Rows from block 4 of the text encoder of a small contrastive image-text model, named by matrix and row number. Rows with one number belong to one neuron. Each number is 128 + 24 x the weight over its row's rms, rounded and kept within 0 to 255. All counts start at 0.
Before each neuron's rows are labels from the 100 texts, of 14848, where the neuron reaches its highest value: "fires on" is the input token at the peak. Only what is clearly more common there than usual is listed. The data: patchworks of several textures. In brackets: how many of the 100, against the usual share in percent.
# fc1: MLP up (text_encoder.blocks.4.mlp.fc1.weight, 256x128), inputs 0-127
# fc2: MLP down (text_encoder.blocks.4.mlp.fc2.weight, 128x256, transposed), outputs 0-127

fires on: "zigzag" (100 vs 1.1)
fc1.2 [136  95 115 126 111 140 122  84 156 132  76  85 140 137 108 142 107 115 131 132 176 103 110 171 158 100 150 139 106 109 114 119 141  85  83 142 109 129 204 103 103 111 171 135  81 157 149 121 145 126 145  95 136 119 123 111 149 128 170 124 123 118 147  91 143  74  86 107 147 130 136 160 155 112 139 150 122 142 144 130 116 177 129 155 115 135  77 136 115 142 142 134 137 131 102 103 129 130 125 138 106 150 117 138 143 114 139 144 116 123 164  76 146 125 123 108 152 130 115 161 143 150 127 179 126 172 136 134]
fc2.2 [142  95  93 120 159 116 132 112 135 158 149 143  92 157 121 125 150 138 132 122 107  84 146 137 147 145 117 104 118 137 139  95 152  72 126 101 142 159 110 131 173 147 120 110 107 138 137 148  96  80 154 127 163 133 133  99 126 162 117 139 119 136 126  93 147 146 108  98  81 119 157 144 104 146  97 135 126 135 110  99  93 148 128 119 103 119 132 156 147 122 179 142  97 106  94 120 133 110  90 166  98 113 133 146 124  86 164 138 130 159 142 168 130 119 176 135 136 143 142 124  71 184 106  92 157 110 133 154]

fires on: "bubbly" (100 vs 1.1)
fc1.50 [134 142 120 142 135 158 119 148 118 101 115 130 101 112 106 119 148 127  93 139 131 117 134 132 138 128 152 119 123 115  99 139 145 137 171 175 114 140 119 125 171 158 112 109 122  93 144 102 166 131  90 165  87  85 117 100 138 185 120 109 134 150 143 147 136 120 102 166 133  90 157 109 147 115 168 127 130  83 129 103  88 111 116 121 122 150 143 123 127 118  97  84 130 165 144 115 109 150  90 140  96 144  82 137 189 108  83  99 135 124 129 134 131 173 103 148 176 142 106  95 138 144 154 167 107 151 134 137]
fc2.50 [147 143 149 125 154 197 107 122  96 114 135 115 132 110 135  88 122 151 121 130 134 113 166 128 180 138 160 141 157 128 133 135 121 124 147 163 119 115  99  91 153 136 118 139 125  77 159 108 161 146 122 173 117  62 118 148 144 202  96 122 132 162 140 133 120 123 103 144 147  99 147 137 175 128 146 130 139 120 119  94  93 114 147 122 124 140 128 102 117 125 102 103  93 153 120 106 139 174  74 103  94 148 127 114 140 123  90 105 129  98 127 154 109 154 135 113 141 120  89 117 114 137 133 157 131 164 106 132]

fires on: "zigzag" (100 vs 1.1)
fc1.42 [158 125 185 149 138 121 158  93 118 150 188  98  99 188 154 118 141  73 133  99  72 156 121 155 132 145 136 131 148 125 130  96 144 128 130  92 107 149  91 156 138 124 105 125 122 105  85 158 122 149 140 141 153 137 141 151 112 133 149 137 138 108 108 109  75 127 147 134 122  85 158 114 152 143 139 118  98 131 125 112  61 133  89 127  85 129 136 119 129 105 179 124  92 147 127 144 138 111 124 163 119 116 130 136 138  90 135 161 139 138 116 155 150 139 167 120 119 126 106 107  93 159 127 140 132 124 148 114]
fc2.42 [124  97 131 170 141 149 141  75 158 109 130 109 123 157 151 163 110 109 123 164 111 151 131 164 135  86 134 144 112 137 110  93 134  71  92 140  98 111 158 100 105  97 142 111 113 124 112 101  89 152 110 134 127 130 121 117 138 154 146 181 124 115 139  98 125  71 136 140 100 106 119 111 151 130 124 147 118 155  76 130  78 162 128 140 123 112 132 136 149 185 173 101  92 144 115 187 153 132 133 133  89 107 151 166 140 119 138 160 111 122 147 142 137 140 135 102 133 139  94 140 118 152 131 124 143 139 159 121]

fires on: "furry" (71 vs 1.1); "crosshatched" (29 vs 1.1)
fc1.185 [122 151 114 109 138 135 111 115 148 113 104 146 103  95 128 114 163  92 126 119 117 161 155 133 116 154 102  84 128 104 112 134 135  90 105 135 102 181 139 159 172 114 155 137 137 136 145 118 139 115  99 107 122 107 137 144 118 128 171 130  91 118 136  96 117 127 132 114 111 125 127 189 109 156 104 104 142 159 148 145 167 166 119 142 153 131 147 136 116  93 172 131 123 138 112 109 126 113 159 146  75 133 133 124 132 159  85  61 132  97 143 152 116 131 145 113 160 127 190 117 123  80 161 116 112 103 174 119]
fc2.185 [132 126 121 112 137 125 124 119 136 125 135 133 131 156 128 135 125 130 119 144 150 158 132 101 117 136 106 120 144  79 107 132 132  76 142 145  87 116 124 143 170 151 181 141 150 107 127 158 155 169 104 128 119 116 127 134 183  82 110 136 125 131 165 129 117 102 145 100  83 124 126 175 118 129 115 119 140 141 142 155 100 169 119 145 168 156 176 108 108 124 134 143 138 118 116 109  87 135 145 157  93 107 186 123 120 137 119  62 111  84 123 138  72 104 148 129 122 130 150 137  99  66 137 122 135 107 163 113]

fires on: "speckled" (100 vs 1.2)
fc1.219 [117 124 125 115 153 126 124  86 115 114 137 143 136  81 128 147 128 128 176 102  97  82 107 126 142 114 121 151 180 122 145 123  97 117 147 150  95 144 140 113 109 119 162 154 128 148  88 156 144 148 127 116  87 138  92 131 139 117 136 103 116  99  78 104 127 148 152 112 136 122 125 150 108 136 146 100 140 138 138 156 124 187  84 148  85 156 134 135 164 125 126 156 103 143 150 102 184 146  80 130 152 119  89 146 143 143 150 174 125 171 134 148 118  95 134 134  78 123  94 111 141 116 151  97 163 126 106 133]
fc2.219 [ 93  99 112 114 172 152 138  82 145 107 131 102 131 102 145  87 123 132 136 128  69 130  90 115 103 110 127 131 126 138 142 110  95 125 135 141 122 155 134 115 101 153 184 153 122 118 119 175 133 160 132  91  77 142 116 127 134 122 101 127  73 144  88 111 135 150 125 103 150 125  90 115  98 118 132 122 173 142  97 146 124 164 116 150 105 127 124 168 149 129 157 154 145 155 142 144 156 161  86 133 155 151  95 142 146 142 120 145 116 163 120 153  86 108 141 121 109 168 109 152 163 123 140 113 154 122  82 147]

fires on: "zigzag" (100 vs 1.1)
fc1.196 [137 102 102 117 150 125 127  90 148 108  97  98 104 152 101 120 137  95 135  93 134 136  99 150 172 112 145 139 101 138 118 140 138  84 116 158 108 161 159 140 115 136 111 134 122 156 153 132 104 134 148 148 142 147  85 171 161 130 135 112 126 115 131 136 110  88  70 129 144 155 127 163 144 121 131 148 120 112 126 118  62 153 103 154 118 148 116 112 113 159 145 120  95 160 163 132 115 132 144 139  89 106 144 136 152  65 165 150  88 157 180  95 119 109 130  92 156 103 140 155 145 137 120 140 132 165 154 145]
fc2.196 [127  97 135 123 172 136 133 119 128 166 142 123 139 117 142 131 129  84 125 137 103 131 180 137 137 157 116 138 141 110 155 108 138 122 128 110 142 125 122 165 147 106  85 133 126 109 117 111 159 105 144 135 152 137  82 114  83 153 153 119 106 117 107  71 149 159 143  99 123 103 183 109 135 131 118 120 124 114 147 126 119 134  90 110  82 156 144 144 116 130 165 133  80  94  93 153 171  85 135 124 145 116 157 160 157 126 155  86 128 162 132 155 123 110 177 136 110 135 105 101  68 170 116 131 142 141 157 143]

fires on: "looped" (100 vs 1.1)
fc1.99 [125  92  97 116 127 131 120 132 104 118 111 169 135 150 161 152 122 124 113  67  85 103  88 116 179  94 120 107 126 140 114  91 141 170 133 109 134 128 145 172 141 128 104 149 129 158 140 117 139 107 142 125 162 148  87 160 139  99 116  89 119 104 128 135 154 100 136 128 129 128 158 146 131 101 114 111 146 156 138 134 118 108 158 148 121 125 131 123  88  57  88 117 141 173 126 132 107  86  89 160 128 185 145 148 141 116 125 147 171 101 128 129 150 134 141 119 146 130  98 128 157 139 107 103 149 151 156 168]
fc2.99 [106  85 146 145 151 106 134  90 128 111 138 173 168  83 136 149 102 141 121 128 146  86 127 103  97 127 135  52 150 135 130 132 117 159 129 151 125 128 132 115 148 142 101 103 150 175 125 128 118 109 169 135 165 122 108 138 117 107 137 104 129 108 135 103 144 118 129 109 128 159 105  93 151  81 146 165 107 116 125 159 104 112 169 162 136  89 134 124 107 112 100 136 104 186 163 112 114 120 116 143 106 160 151 162 165 165 122  92 133 131 125 102 127 150 105 126 129 163 125 143 116 118 122  94 160 130 178 121]

fires on: "looped" (100 vs 1.1)
fc1.3 [ 96 105  91 128 134  96 159 128 141 119 103 120 174 104 171 158 125 104 135  89 148 129 147 115 125 123 145 153 120 164  73  99 139 169 158 131 134 151  97 146 100 119  96 129 155 151 123 136 126 126 132 153 168 158 121 146 113 139  91 132 143 100 110 147  82 138 102 128 115 144 118 109 156 100 135 150 142 166 124 183 118 117 111 119  91 162 149 119 121  66 104 153 148 158 137 118  89 104  93 145  89 142 163 126 138 100  94 130 153 106 125 152 136 179 110 100 123 137  98 121 152 137 142 106 163 134 134 142]
fc2.3 [123  99 135 133 146 102 146 121 118 115 113 149 144 126 148 163  97 101 130 136 143 103 138 117 102 128 115  99 116 135 101 131 159 168 157 121 122 134 117 114 121 102  84 131 161 169 104 131 115 160 113 101 149 125 143 124 121 122 159 104 136  97 103 160 112 148 121 127 131 131 113  87 181  81 128 156 163 119  90 180 120 117 150 135  61 137 171 126  90 101  77 131 106 164 153 101  92 125 130 144 139 162 192 145 136 112 104 107 125 114 153 136 151 165 122 117 161 151 102 125 153 116 148 112 121 106 170 138]

fires on: "brick" (100 vs 1.1)
fc1.250 [113 128 157  65 100 102 120 131 144 151  69 138  97 121 142 131 117 101 119 101 167 111 160 122 113 126 126 129 133 121 103 112 104 122 159 131 119 143 117 115 171 147 144 141 120 138 125 139 121  56 121 123 136  93  90 130 122 157 111 128  96 117 114 107 129 124 120  81 127 115 131 161 164 162 104 166 146 135 164 143 155 143 103 148 150 106 134 138 126 113 185 179 152 148 129 149 127 139 108 115  77 130 137 125 123 112  97  98 124 169 140 105  85 130 193 117 164 139 147 127 131 129 145 157 131 132 176 133]
fc2.250 [137 134 136  72 135 119 157 134 123 170  88 137  82 147 132 170 101 103 106 135 187 130 151 137 124 132 132 126 152 138 104  96  91 114 118 121 157 114 129 105 159 134 136 142 120 130 156 174 117 110 128 123 144  95 112 100 128 162  72 157 119  88 119 107 126 149 185  87 117  98 128 154 123 123 111 150 169 153 158 124 141 156 111  78 123 123 106  99 121 139 170 176 128 139 100 120 102 128 127 142 154 120 139 113  96 138 101  78 135 153 122  92 113 161 168 112 131 146 130 126 122 120 149 163 124 125 151 139]

fires on: "bubbly" (100 vs 1.1)
fc1.166 [140 130  99 154 126 129 146 105 153 175 161 133 105 132 104 135 151 106 104 103 116  95 125  86 123  98 164 129 188  98 137 152 130 129 163 114 136 140 134 115 162 160 123 130 148  92 147 139 145 144 137 153 114 124 132 151 122 119  97 146 162 158  92 154 139  89 105 109 128 125 164 137 159 103 142 163  91  96 124 176 104 108  97 128 111  83 157 132 114  83 123 138 115 127 116 130 157 121 168 136 112  94 116 102 170  95 115 158 122  93 112 157  89 172 104 127 142 141 164 118 148 124 117 144 131 176 107 130]
fc2.166 [127 112  95 168 175 133 127 107 132 134 116 144 119  90 152 191 150 100  83 134 150 124 163 143 107 128 159  93 155 111 129 141 148 143 108 117 134 140 144 110 102  93 136 118 156 145 160 105 146 167  88 155 127 131  85  75  92 140 119 108 116 122 173 150 135 110 164 114 126  99 179 118 117 114 135 178 118 163 115 143 137 119 123 105 140 160 151 127 129 115  92  93 129 140 181 118 115 138 149 143 114 100 144  87 166 123 105 137 110 104 156 127 101 150 143 128 106 136  91 106 123 106 108 136 128 170 127 130]

fires on: "bubbly" (100 vs 1.1)
fc1.133 [158 115 148 139 137 173 117 129 130  99 134 113 100 115 115 115 153 128  87 120 129 115 129 155 138 124 172 137 143 106 109 121 149 120 175 141 113 135 121 124 195 120  98 163 145  89 147 108 186 127 104 151 102  83 118 135 141 178 109 103 122 167 155 135 139  88  81 155 140  93 141 122 164 120 128 165 154  93 128 113 103 115 124 131 125 109 131 130  95 107 114  99 121 154 134 105 123 130  84 125 132 150 102  95 167 131  81 106 152 110 148 151 143 187  99 146 151 146  96 116 128 161 120 152 128 141 130 118]
fc2.133 [129 139 154 126 156 186 120 133 112 105 123 135 125 107 134 110 138 152 113 110 147 118 171 108 169 135 149 127 156 128 139 156 134 126 154 149 135 117 114  87 169 129 104 133 138  91 165 121 160 153  96 167  98  50 110 121 160 190 108 112 133 157 153 120 125 120  93 154 150  88 144 106 181 123 126 136 116 114 133  83  91 119 140 133 121 125 144 103 123 110 108  97 110 166 153 122 146 170  90 116 105 134 120 101 158 109 100  97 112 113 148 152 109 161 134 110 150 132  91 117 122 140 147 147 106 155 117 124]

fires on: "zigzag" (100 vs 1.1)
fc1.226 [139 126 156 121 126 135 141  90 134 101 173 107 116 168 133 128 112  79 128 118 112 148 143 138 147 160  82 146 136 116 123 108 126  99  93  91 130 131 112 133 120 126 113 118 138 146  92 114 103 112 151 131 128 105 108 117 138 180 128 133 118 120 112  79 125 130 134 130  98 110 152 133 166 142 117 140 108 169  93  98  75 200 118 149 107 108 132 151 165 165 171 135  80 140 134 185 136 114 124 154  98 122 132 132 136  87 110 125 143 140 117 135 128 158 175 109 143 161  95 114  96 158 138 142 153 113 169 143]
fc2.226 [140 125 150 167 118 155 158  94 148 118 148 123 109 208 128 139 116  85 118 141 119 136 116 181 134 106 139 125 130 121  91 131 131 112 121 119 109 130 126  92 107 127 154 118 121 139  92 104  90 145 112 133 133 148 110 104 150 146 138 182 144 108 128 112  79 103 164 127 112  97 137 109 140 119 160 160 136 129 110 124  62 171  91 125 144  77  93 139 156 137 153 140 114 135 141 189 119 134 142 155  97 127 136 136 136 105 103 153 132 130 129 127 144 159 161  73 134 149 102 139 107 150 133 138 113 103 147  96]

fires on: "brick" (90 vs 1.1); "honeycomb" (10 vs 1.1)
fc1.20 [146 147 103 131 124  94 133  70 113 137  85 114  81 125 185 122 136  93  95 140  83 145 116  95 129 165 113 141  74 145 120 128 115 191 119  98 117 133 134 107 133 107 117 159 146 119 112 155 141 158 121 114 135 129 127 132 184 126 156 123 102 123  84 124  79 142 145 120 139 134 150 105 174 108 158 149 137 135 144 143 106 137 118 115 152 138 113  88 123 117 163 139 142 146 125 118 128 148 163 153 135 107 108  97 136 132 125 127 121 103 127 145  78 158 115 113 137 161 157 123 171  95 179 124 105 129 147 155]
fc2.20 [123 181 118 124 137 115 113 155 160 148 113 116 140 161 123 171 149 100 119 124  92 146 161 145 120 123  98 111 136 139 163 105 152 112 112 119 154 119 153  91 146  91 126 131 127 134 129  76 134 149 112 101 157 152 113 109 120 115 118 165 103 128 161 131 142 134 180 131 153  73 150 106 135 124 109 144 118 143 103 123 151 100 127  99 117 121 138 114 112  80 119 127 187 136 154 127 143 131 147 117 134  89 172  90 141 177 104 136 138 116 147 118 152 136 115 117 120  78  87 117 141 117 108 141 148 164 162  60]

fires on: "speckled" (100 vs 1.2)
fc1.247 [151 154 115 115 165 145 104 137 129 124 121 112 120 106 158  78 134 125 108 124 117 124 104  98 125  86 116 143 186 116 139  89 117 103 151 102 114 162 120 117 187 111 135  94 113 126 116 159 116 144 168 126 116 151 143 122 150 180 105 164 115 152  96 130 128 117 106 111 112 104 118 150  85 140  96 137 164  99 166 159  82 163 141 128  92 154 155  94  97 126 178 158 116  85 150  86 147 113 112 121 131 113 124 140 164 153 148 139 123 129 139 137  96 126 125 131 157 132 120 157 130 115 117 108 163 160 144 101]
fc2.247 [130 109 122 128 164 114 146 147 121 115 142 104 100 138 126 192 157 129  84 125  97 137 114 170  98 121 154 148 114 112 128 127 142 126 164 109 138  87 137 115  99 110 169 158 136 116 139 101 121 132  92 138 122 143  67 132 121 135 104 120 135  83 149 130 114 125 117 110 125 105 173 131 134 135 127 199 140 110 120 155 148  98 107 139 153 115 156  85 131 116  95  95 144 189 177 121 127  93 145 144 167 113 110 147 109 133  91 179 110 135 176 112 120 112 117 115 102 136 126 145 138 134 121 145 129 100 158 156]

fires on: "studded" (100 vs 1.1)
fc1.53 [115 144 172  97  98  96 100  82 105 113 126 104  84 137  99 126 140 129  70 125 145 121 114 153 155 104  97 124 162 155 195 153 122  95 116 159  91 150 128 145 131 106 104 172 126 153 129 141 119 157 128 157 147 176 124 145 134 131 145 122 145 167 164 110  79 100 153 155 129  91 132 101 140 113 113 147 111  74 118 137 152 143  92 114 130 136 122 149 122  73 120 158 116 168 141 103 121 128 146 110 122 117 113 167 133 125 121 142 141 125 113 133  95 143 159 106 146 120 138 150 151 112 151 158 145 142 138 147]
fc2.53 [111 153 157 149 124  92 124  87 117 135 146 128 118 146 126 165 146  79 112 118 153 154 154 157 131 110 140 119 154 144 171 113 115 115 126 125 130 128 125 113 118 123  98 159 138 164 188  70  96 117 136 125  94 136 121 110 133 123 135 149  88 103 113 123 202 114 141 117 138  70 149 102 123 136 144 184 123 129 159 136 158 110 128  97 102 150 125 119 103 107 159 160  92 150 150 103 121  94 147 116 146 116 125 121 160 166 130 117 138  90 141 135 130 111 149 120 122 111  62 112 134 131 117 163 110 127 159 106]

fires on: "studded" (100 vs 1.1)
fc1.235 [100 130 187 108 115 128 103 108  71 107 143 101  79 148 118 116 141 113  73 110 147 118 143 157 169 124 106 122 161 103 177 136 124 129  98 127  84 132 115 135 129 159 105 162 151 163 150  94  83 160 152 136 143 195 151 133 150 152 127 158 151 141 166 119 111 126 149 137 149  66 130 100 136 123 128 124 113  98 129 132 148 163 118 113 150 159 133 128 111  78 137 149 107 132 140 101 114 109 152 107 137 129 105 154 144 119 116 147 128 122 118 141  97 120 121 105 137 103 101 113 167 131 157 134 115  97 136 139]
fc2.235 [ 78 152 151 137 104 115  94 109  91 114 122 129 108 152 112 123 116 112 110 103 140 120 146 182 134 126 150 114 148 166 187 139 139  99 131 124  95 122 111 121 112 170  93 150 136 170 156  80 102 159 143 138 109 163 143 120 129 132 137 184 134 124 118 117 156 126 157 118 128  43 122 128 136 146 115 148 129 125 139 139 173 102  99 112 137 134 127 108 117 103 155 188  84 155 150 115 124 117 143 125 131 145 114 135 153 155 138 131 147  83 136 150 116  89 138 113 129 110  79 116 131 120 126 166  98 115 129 120]

fires on: "bubbly" (100 vs 1.1)
fc1.179 [153 107  89 114 133  82 134 135  95 106 125 147 126  45 126 113 142 160 126 144 121 123 140 123 110 113 189 120 160 139 127 115 120 165 147 107  99 138 149 127 102 162 146 165 140 146 172  98 145  98  71 106  96 114 163 138 121 170 124 129 127 135 129 134  85  91 132 126 145 145 120 127 140 157  98 116 131 151 125 123 134 132 101  73 135 107 150 116 139 155 166 125 191 143 131 114  76 123 145 156  90 144 111 125 137 163 100 142 165 130 124 138 136 113 132 136 137 133 113  98 131 113 111 109 145 164 126  99]
fc2.179 [144 130 128 115 163 112 144  97 166 147 141 131 128 139 114 177 134  99  78 116 132 146 129 109 144 120  88 164 101 132 126  95 153 111 111 113 153 127 128 117 130  78 129 111 160 142 138 126 112 129 116 104 126 132 111  88  96 109 122 138 107  93 147 157 189 137 121 147 125  88 139 141 147  88 157 207  79 117 143 129 128  93 147 141  89 173 137 130  73 106 106 128 116 132 143 117 163 147 103 127 142  96 143 112 144 147 146 141 122 152 137 143 102 130 147 119 106 156  81 123 119 130 131 146  88 155 168 145]

fires on: "speckled" (100 vs 1.2)
fc1.24 [159 109 164  89 175 142  87  87 123 107  91 158 131 110 131 148 132 150 138  98  96 129 143 139 148  60 145 154 152 152 170 108 150 134 170 108 141  84 147 127  92 111 151 138 140 113  99 125 138 119 173  91 106 128 106 122 114 116 136 146 121 130 102  97 117 117  98 154 142 124 100 111 130 149 119 169 133 114 163 116 134 118 138 122 142 149 167  95 148 161 141 167 133 146 140 126 125  73  99 134 124  97 115  85 140 135 108 129 136 127 118 115 159  76 150 133 121 146 150 121 155 106 107 172 148  95 146 132]
fc2.24 [ 98 111 145 144 135 122 127  86 139 178 160 136 154 129 139 145 112  89 147 135 175  96 129  94 142 155 110 158 134 156  97 136 123 111 124 170 104 144 144 157  65 155 131 121 134 102 169 161 111 130 106 119 112 138 121 149 159 114 125 131 132 165 140 127 149  94 174 128 174 135 116 148  96 144 143  80 101 139 106 174 110 108  99 106 108 102  79 192 130 125 122 117 125 154 101 125 111 123 114 109  89 125 145 107 129 144 151  73 132 132 120 144 127 142 174 139 126 125 112 114 139 112  97 117 135 158  98 138]

fires on: "looped" (100 vs 1.1)
fc1.184 [120  97 143  90 160 130  96 142 143 149 110  89 120 127  84 130 132  81 198 102 122 128 134 112 134 120  93 135 166 155 139  79 132 124 153 135 165 172 137 130 119  77 127 127 175 134 155 120 124 100 124 153 144 121 133 124  94 123 159 100 109 122 116 123  95 109 130 177 127 127 175 158 133 135 141 174 132 119 113 147  99 133 128 127 149 145 170 174 102 124 114 138 101 134 122 107 147  94 123 127  92 142 121 131 114 114 104 133 138  97 111 117  98 131 104 133 146 137  71 129 164 121 129 140 135 145 167 182]
fc2.184 [100 177 179 133 104  86 134 135 123  85 100 125 163 125 123  75 122 141 138  96 160 142 136  94 144 123 104 131 127 114 131 157 134  99 176 124 136 109 104  98 121 148 155  96 189 144 112 154 161 102 143 135 117  99 157 100 156 131 137 133 144 150 122 103 140 138 103 102 149 150 104 132 103 127 151 146 136  90 147  90 111 157 167 134 143  89 129 149 120 129 120 137 132 131 180 140 115 137 115 178 142 113 109 155 142  89 176 101  93  94 115 117 118 140 166 124 117 133 135 107 154 101 135 121 101  98  99 115]

fires on: "brick" (100 vs 1.1)
fc1.243 [104 124 165 117 105 130 104  94 136 152  84  92 105 100 171  90 138 101 176 161 142 116 111 172 109 122 123 143 122 142 121 121 147 121 110 150  90 171 106 146 193 127 120 132 125 155 132 132 127 128 157 105 155 113 116 141 103 169 142 116 156 147 126 132 155 163 155  54 161  84 135 161  94 128 114 151 124 107 158 126 103 144 131 148 106 119 112 108  79  96 150 154 131 122 108  80 149 141 114 134 132 115 143 124 129  87 114 142 127 133 102 174 108 141 137 109 136 124 117 151 103 151 109 150 146 149 120 117]
fc2.243 [145 115 108 130 137 113 119 167 138 172 156 138 115 116 127 141 138  50  97 127 150 131 159  86 109 116 116 121 154 132  86 119 129 173 128 128  96 113 123  92 110 151 137 151 128 136 141 129  79 126 143 136 131 140 111  84  90 164 116 114  85 111 108 123 148 157 164 113 126 107 139 108 127 141  90 172 106 148 131 145 155 129 102  94 117 136 130 150 141 162 180 125  97 157 154 118 146 126 147 109 111 116 146 140 152 180 108 105 105 139 178 126 121 146 135 102  88 106 120 140 148 133  93 144 145 162 166  93]

fires on: "bubbly" (100 vs 1.1)
fc1.228 [163 133  74 153 112 109 152  73 134 114 142 126  95 158 185 165 145  94 134 140 127 137  89 190 186 123 136 117 125 133 159 147 107 150 163 130 145 156 137 141 175  96 103 167 107 149 132 144 118 139 130 163  92  96 120 156 113  68 100 111 141 108 153 122 131 109 157 166 119 121 121 126 124 139 130 116  88 136 136 101 150 127 100 128 111 133  99 136 133 106 109 126 168 170  96 113 135 120  96 127 101 117 114 141 106  97  92 105 106 128 104 115 125 156 133 125 137 123 152 131 145 138 171 137 148 124 119 129]
fc2.228 [139 118 163 140 143 128 155 164 157 146 111  84 151 112 125 156 120 101 111 189 156 139 152 114  96 130 131 133 170 124  79 105 115 120 110 110 109 116 130 115  91 110 128 113 111 132 169  86 129 170 126  96 148 145 109  93 119 113 110 102 111 144 144 141 156 140 109 122 158  75 136 117  99  95 143 140 140 145 114 136 144 104  93  98 127 150 149 151 105 105 150 117  81 151 165 114 118 142 154 149 108 141 154 102 143 164 110 120 136 149 150 164 127 140 196 135 112 126  79 140  95 132 101 121 137 175 127 117]

fires on: "speckled" (100 vs 1.2)
fc1.88 [118 152  99 111 147 136 106  77 114 110 126 134 122  97 138 109 128 132 147 135 134 102 113 103 169  90 134 168 193  95 142 151 142 126 145 178 124 135 131 124 162 141 133 116 131 152 124 154 142 131 121 158  77 103 120 144 102 152 125 101 125 119  86 111 154 133 161 138 134  70 123 138 125 115 168 106 131 128 129 145  95 160 111 156 132 157 118 135 158 126  88 131 107 129 156 120 162 169  70 140 124 143  73 154 187 135 119 147 124 140 148 112 110 114 104 119 145 101  96  76 124 112 134 117 156 124  99 137]
fc2.88 [ 99 106 131 139 138 155 130 158 101  98 156 114 126 107 117  84 152 113 113 127  69 114  93 126  93 148 129  98 128 125 119 153  99 118 117 117  89 152 111  81 139 154 150 161 135  80 118 168 149 172  92  93  81 119 131 133 161 159  98 133 108 138 126 147 149 105 101 112 155 115 140  93 124 112 120 135 189 138 103 128 148 125 138 116 100 141 141 149 157 106 163 122 159 178 112 154 124 151  99 159 154 133 105 114 139 147 113 133 123 147  94 150 116 134 136 134 145 190 104 162 138 148 144 128 126 137 114 158]

fires on: "zigzag" (100 vs 1.1)
fc1.102 [155 111 158 139 143 128 153 107 149  99 174 102 145 179 144 148 117  95 121 111 108 152  92 127 146 155 143 148 124 118 132 123 123 109 123 114 104 136  95 142 111 128  94 123 139 132 111 150 128 131 169 142 132 112 126 115 133 171 149 145 124 128 119 117  92 128 121 126 130 128 135  90 117 152 110 138  86 168  72 126  91 160  89 143 122 136 126 133 138 157 146 115  74 169 153 147 165 103 117 145 112 123  82 107 138  95 124 151 144 125 104 121 129 162 184 127 108 141 113 127  59 159 134 134 128 101 200 105]
fc2.102 [127 105 114 179 132 152 127  84 144 105 166  80 123 142 143 148  96 110 103 129 141 171  88 160 126 127 125 151 122 105 106 131 143  98 115 126 104 114 108  93 102 118 144 107 116 141 134 125 121 131 118 129 144 127 121 103 136 140 149 187 151 112 141 104  85 107 134 161 156 124 122 110 152 136 129 154 136 174 105 142 107 171  94 142 141 120  94 131 109 165 141 118  89 148 160 170 155 109 127 151 103 124 110 122 165 119 127 162 142 126 113 128 134 132 165 107 118 130 117 153  80 141 110 152  88 118 186  62]

fires on: "bubbly" (100 vs 1.1)
fc1.241 [137 126 145 128 152 178 123 133 147 122 131 144  80  91 110  98 135  97 120 113 105 103 142 154 159 113 121 115 141 127 139 146 140 127 164 155 168 156 134 134 171 133  83 105 140  90 168 133 166 119  92 184 119 112 102 125 162 167 109 118 131 182 128 118 116 119 100 147 118 121 158 128 129  84 126 139 147 102 154  95  91 126 102  94 114 134 142 146 126 102 112 141 100 115 123  95 149 125  89 161 118 155 135 135 157 110 138  92 131  89 159 124 121 181  80 156 150 102 113 140 119 139 111 135 117 177 127 129]
fc2.241 [133 126 133 160 163 182 143 102 168 108 103 127  99  95 107  94 133 144 111 107 114 126 148 129 169 128 168 111 143 137 146 124 128 141 156 163 155 129 118 114 142 155 102 122 121  91 176 100 165 124 107 186 117  92  79 127 165 165 107 135 137 140 160 113  98 105 114 152 150  99 129 108 158  88 154 130 112 139 160  87 105 102 121 122 162 137 121 141 130 117  80 152 146 124 123 117 133 134  73 126  77 150 116 147 150 131 134  98 139 110 149 112 103 127 124 118 146 113  99 147 106 152 104 130 139 179 126 121]

fires on: "zigzag" (100 vs 1.1)
fc1.39 [151 108 122 161 126 144 123  74 142 118 104  94  96 138 113 127 123  98 106 102 132 134  93 177 179  93 163 119 134 129 134 144 126  92 107 144 102 154 187 119  91 147 124 125  90 151 145 125 120 144 120 113 141 134  83 156 131 134 137 136 165 115 137 112 109  52  85 121 137 160 143 112 164 114 137 145 116 148 111 136  65 162 128 145 133 112 116 119 149 149 157 121 100 133 150 130 142 132 150 143  79 155 140 123 152 111 149 158  83 138 151  84 142 125 142  88 136 121 147 160 135 155 127 123 130 153 127 142]
fc2.39 [124 115 176 120 175 141 139  98 130 136 181  90  86 146 125 129 141  74 137 128  58 151 150 183 149 168  72 125 107 129 138  87 123 107 116 106 141 165  85 135 143 101 104 118 125 109 109 105 159 110 150 129 154 134 129 124 119 146 166 137 157 143 113 117  95 146 156 110 130 101 165 121 126 106 145 112 125 104 140 102  89 138 127 149 111 136 112 152 117 125 158 155  87 106 105 168 127 111 109 159 112 124 160 143 131 116 163 130 150 126 136 139 106 119 146 127 120 134  98 114  71 160 121 123 125 129 148 142]